A small image autoencoder, trained from scratch: encoder widths [16, 32, 64, 128].
Rows from block 2 of the decoder of a small image autoencoder, named by matrix and row number. Rows with one number belong to one channel. Each number is 500 + 40 x the weight over its row's rms, rounded and kept within 0 to 999. All counts start at 0. Numbers have three digits each. After the name is the row's rms in percent of the matrix's.
After each channel's rows are labels from the 100 images, of 14976, where the channel reaches its highest value: "strongest on" is what is common among them. Only what is clearly more common there than usual is listed. The data: rendered scenes of coloured solids on a plain floor.
# convs0: first 3x3 conv (decoder.decb.0.0.convs.0.weight, 192x192x3x3, each kernel summed), inputs 96-191
# convs1: second 3x3 conv (decoder.decb.0.0.convs.1.weight, 192x192x3x3, transposed, each kernel summed), outputs 96-191

convs0.188 100:493515476483534477541513507540521550505462465512512549453526495478510463443551529495532550414475498547521537474377523493502579489444598567499517482499527502481486511427423514568528485528460525578464519482456430542546488481478491430551495419552495550523511515492527516492503494492485459501
convs1.188 086:480555522493428486560479504492515449451542548422481498559522440473517490506527539525501484473497517485474486547549521497460486475529440570488563505515489481516489481573529550456533533481529511435526522487495467501510517495506543517416541465403569462531490498516468518458544495493470521468
strongest on: light from behind the scene

convs0.79 108:510506473543524454506491511501518452608555532530526489439519540478518469551489480484450480497559459554488404493607509509495456487610421606480512516501435444522511485472472535531534535504528489477498465494462564486512458462483522541486495551458466442481491495553500487548527536603538439551
convs1.79 090:454498490367505538571463440521564502430475462438498517573516437538584462456461494508503541549449555433461551551529570489490559441467472484507462512531486483553522510513502502436509526436550515565516536504558470521528538514522491524419473500522503495564501466422525511466559540508389536466
strongest on: cog; largest object: cog

convs0.103 123:490460528537512485538474488484512591558423508522499561436519421477549547551544512557514541478538558491457516520479486488517455560555473495530504478514394530476504495539482486529495498513480512543510509531395545482542514488486582530546477475442541541519508517535508529475521451506469533548
convs1.103 123:483473447511558536470484551564484446584475495408499519539518526440575470456481495545430465496448527434547488537549459528527499492474499488489458488507552484514502496481504474437536458471489497501443472426625460526494478514509461436423544517522521498521541464479483469472458482523523516479
strongest on: teal object; its colour: teal

convs0.24 099:433520575532459517538556503479450648518500510466503463478522506512501502420527490549482501478508544512494494546451427469494513575466520517467478413497462483526517458555482490503519543494529541533530496528475476487502528457468618449526504428509591517519479504505483500471546453487488574519
convs1.24 097:567534461554568486441535527489566427561591507493525505562470530505630512523534499497523462518503465464535475470477511548522551459498550553489497493517598543486508626503489476476531433533532513490460463458522486510461457534491498441493469493491514556496491522488519452531451460487532476500
strongest on: teal object; its colour: teal; disc

convs0.136 104:529539503539394510497472502499498541500422488503393552434532571482525526472458498497506497515428515512468516538455476487478503518449557397496540459524536565576500485567514512428470492495514524544534522540515487466536541480529510456450508439477562476516473573481515433398472451395528486459
convs1.136 107:409466542446475461538577459488467510517510508459463472510508437491454589541550487493495534472542486529523558492443507542475546536542450540540477492537468472442500528408506454499526529456488481416441487489472525466436473446548540508529525507542423546545550470502517552568510541521484484575
strongest on: count: five; black object

convs0.53 083:505481507551504582550494520475512462586560510501468521445473555525481462558431435530456457522582485604464493506441513500475420454428375476525528517495523518448482460445498498410518517518531494488493518563455501516456478523435521485494512516457493474556479490517490493511515478437540562464
convs1.53 078:490495516416501496492494422514505468458439559451477421485554473442574547492498490449462494562448510422510502490528501526482526469569478525440539486552538521563499502488510441559555528471464519593546475383530554498483469466590506464446478594521553520539458482461500514496503554506532490484
strongest on: count: five

convs0.181 101:535487508528484478524555466519476484537497510449505544547483481450476463486502484468537526447511461470572544516573515501497516476556449501492493495470570526562452469541416494525555561460578486493483494558528558521477514455383623481446500542452454509508534531477520428495492515473537525486
convs1.181 102:472463453474464483528455469485469482484550491516494506536489544538504511538520508501499485565442543454467427484429440518486437505461503533473462470502515472441544474488601483500485536493484465539547456493515450494493537524531371515488521377495489478548485526553575522531494540497448410533
strongest on: teal object; its colour: teal

convs0.106 087:477513469510418475483486530489495504438370500496486456557578485518523478482589477452451505330485467535492524513484498519483497547519609526532497452543508519457479503421473538583494520534499532514486523472550492521486457503602509504514508572578500494467508487533516508544489517521500486384
convs1.106 105:519461459547551546520486487411554479565565535431497550532469533496559419524490529522483507509521497496503470534510522555469456505458396492485479538456472529539495518562525482424486484435571492443498508544509479492577606503489477592488504414489508509571519452499484508499562515539501489485
strongest on: light from behind the scene; torus

convs0.12 105:468476488548521445500481466484441568453546469476505444531470447491488526462446531550537529442487493523527400405533515459486496448470532455586475487473500527452499500500538490429507500489499498526573520501491486530476549511487585525506514469509576530479491492481541475522493508562486483432
convs1.12 097:523562476499546502529570564557510447590566541504487533556463487524591511537518479583469518467569542448525550521394508504433488507608504551467499515546504486466443511532508513526535508479544508395478569406538535496504465525539475438492467503522509560477508523480470489486422497502508510499
strongest on: teal object; blue object; its colour: teal; its colour: blue

convs0.69 090:431447501506488478477506594546553509458479565455508524402470506490437535563422506530483574537489476447491516425487534512492501501508403394517476504506508533538514498539496461526517434469512509482509495507472489480501521485448508459506477507458465481502544482497541517522525487475452592568
convs1.69 084:590568471462492464483475469430527444551431508493451457506469507483498456479548424522538455469551570511496467519469507523491538548482601574539503521507536444453488498416498565492525518509466500438482517464531542484459489499560468488461509423444508509507552483492479458519475506485508486508
strongest on: teal object; light from behind the camera; green object; its colour: teal

convs0.38 087:512418438519491514467436528419488478514574481539510464524455526502529543502536472478470532474539546583475450505513506544488451465595454488476537525472499509535490520455518468457497474501514518467466505525577483518469496517378514460452543507545498478468501562515541450540481560531579537488
convs1.38 093:466591515443590495522527454526565436510462503484510538484473469475538541502509515546516471558459485443519606523630523437543528458436574529518456476572493492608486561470492473402457508494497522541489488435523494510573476538537480485492487549500461530500492462469493502519491498481546540429
strongest on: light from behind the scene; chain link

convs0.26 115:500510428500445501472550479513503507538462533550521481483562558430500430490445513444560475539479443419542411534487520516513518509549492553477468482537497512541469491491431570576532515451470536470535436475590490482438481454374470474523521526595499483485464444520484516474503478360518451555
convs1.26 091:529462465541546562482490515462557546521530636414441604526439502538494493504460503527555551486515454541532542556550475478492506513517495504535516514458499515450477467473490497487456502457553442475442522576491463528538574578537521574489493433511489429498503469515475503517533550523518468488
strongest on: light from behind the scene; disc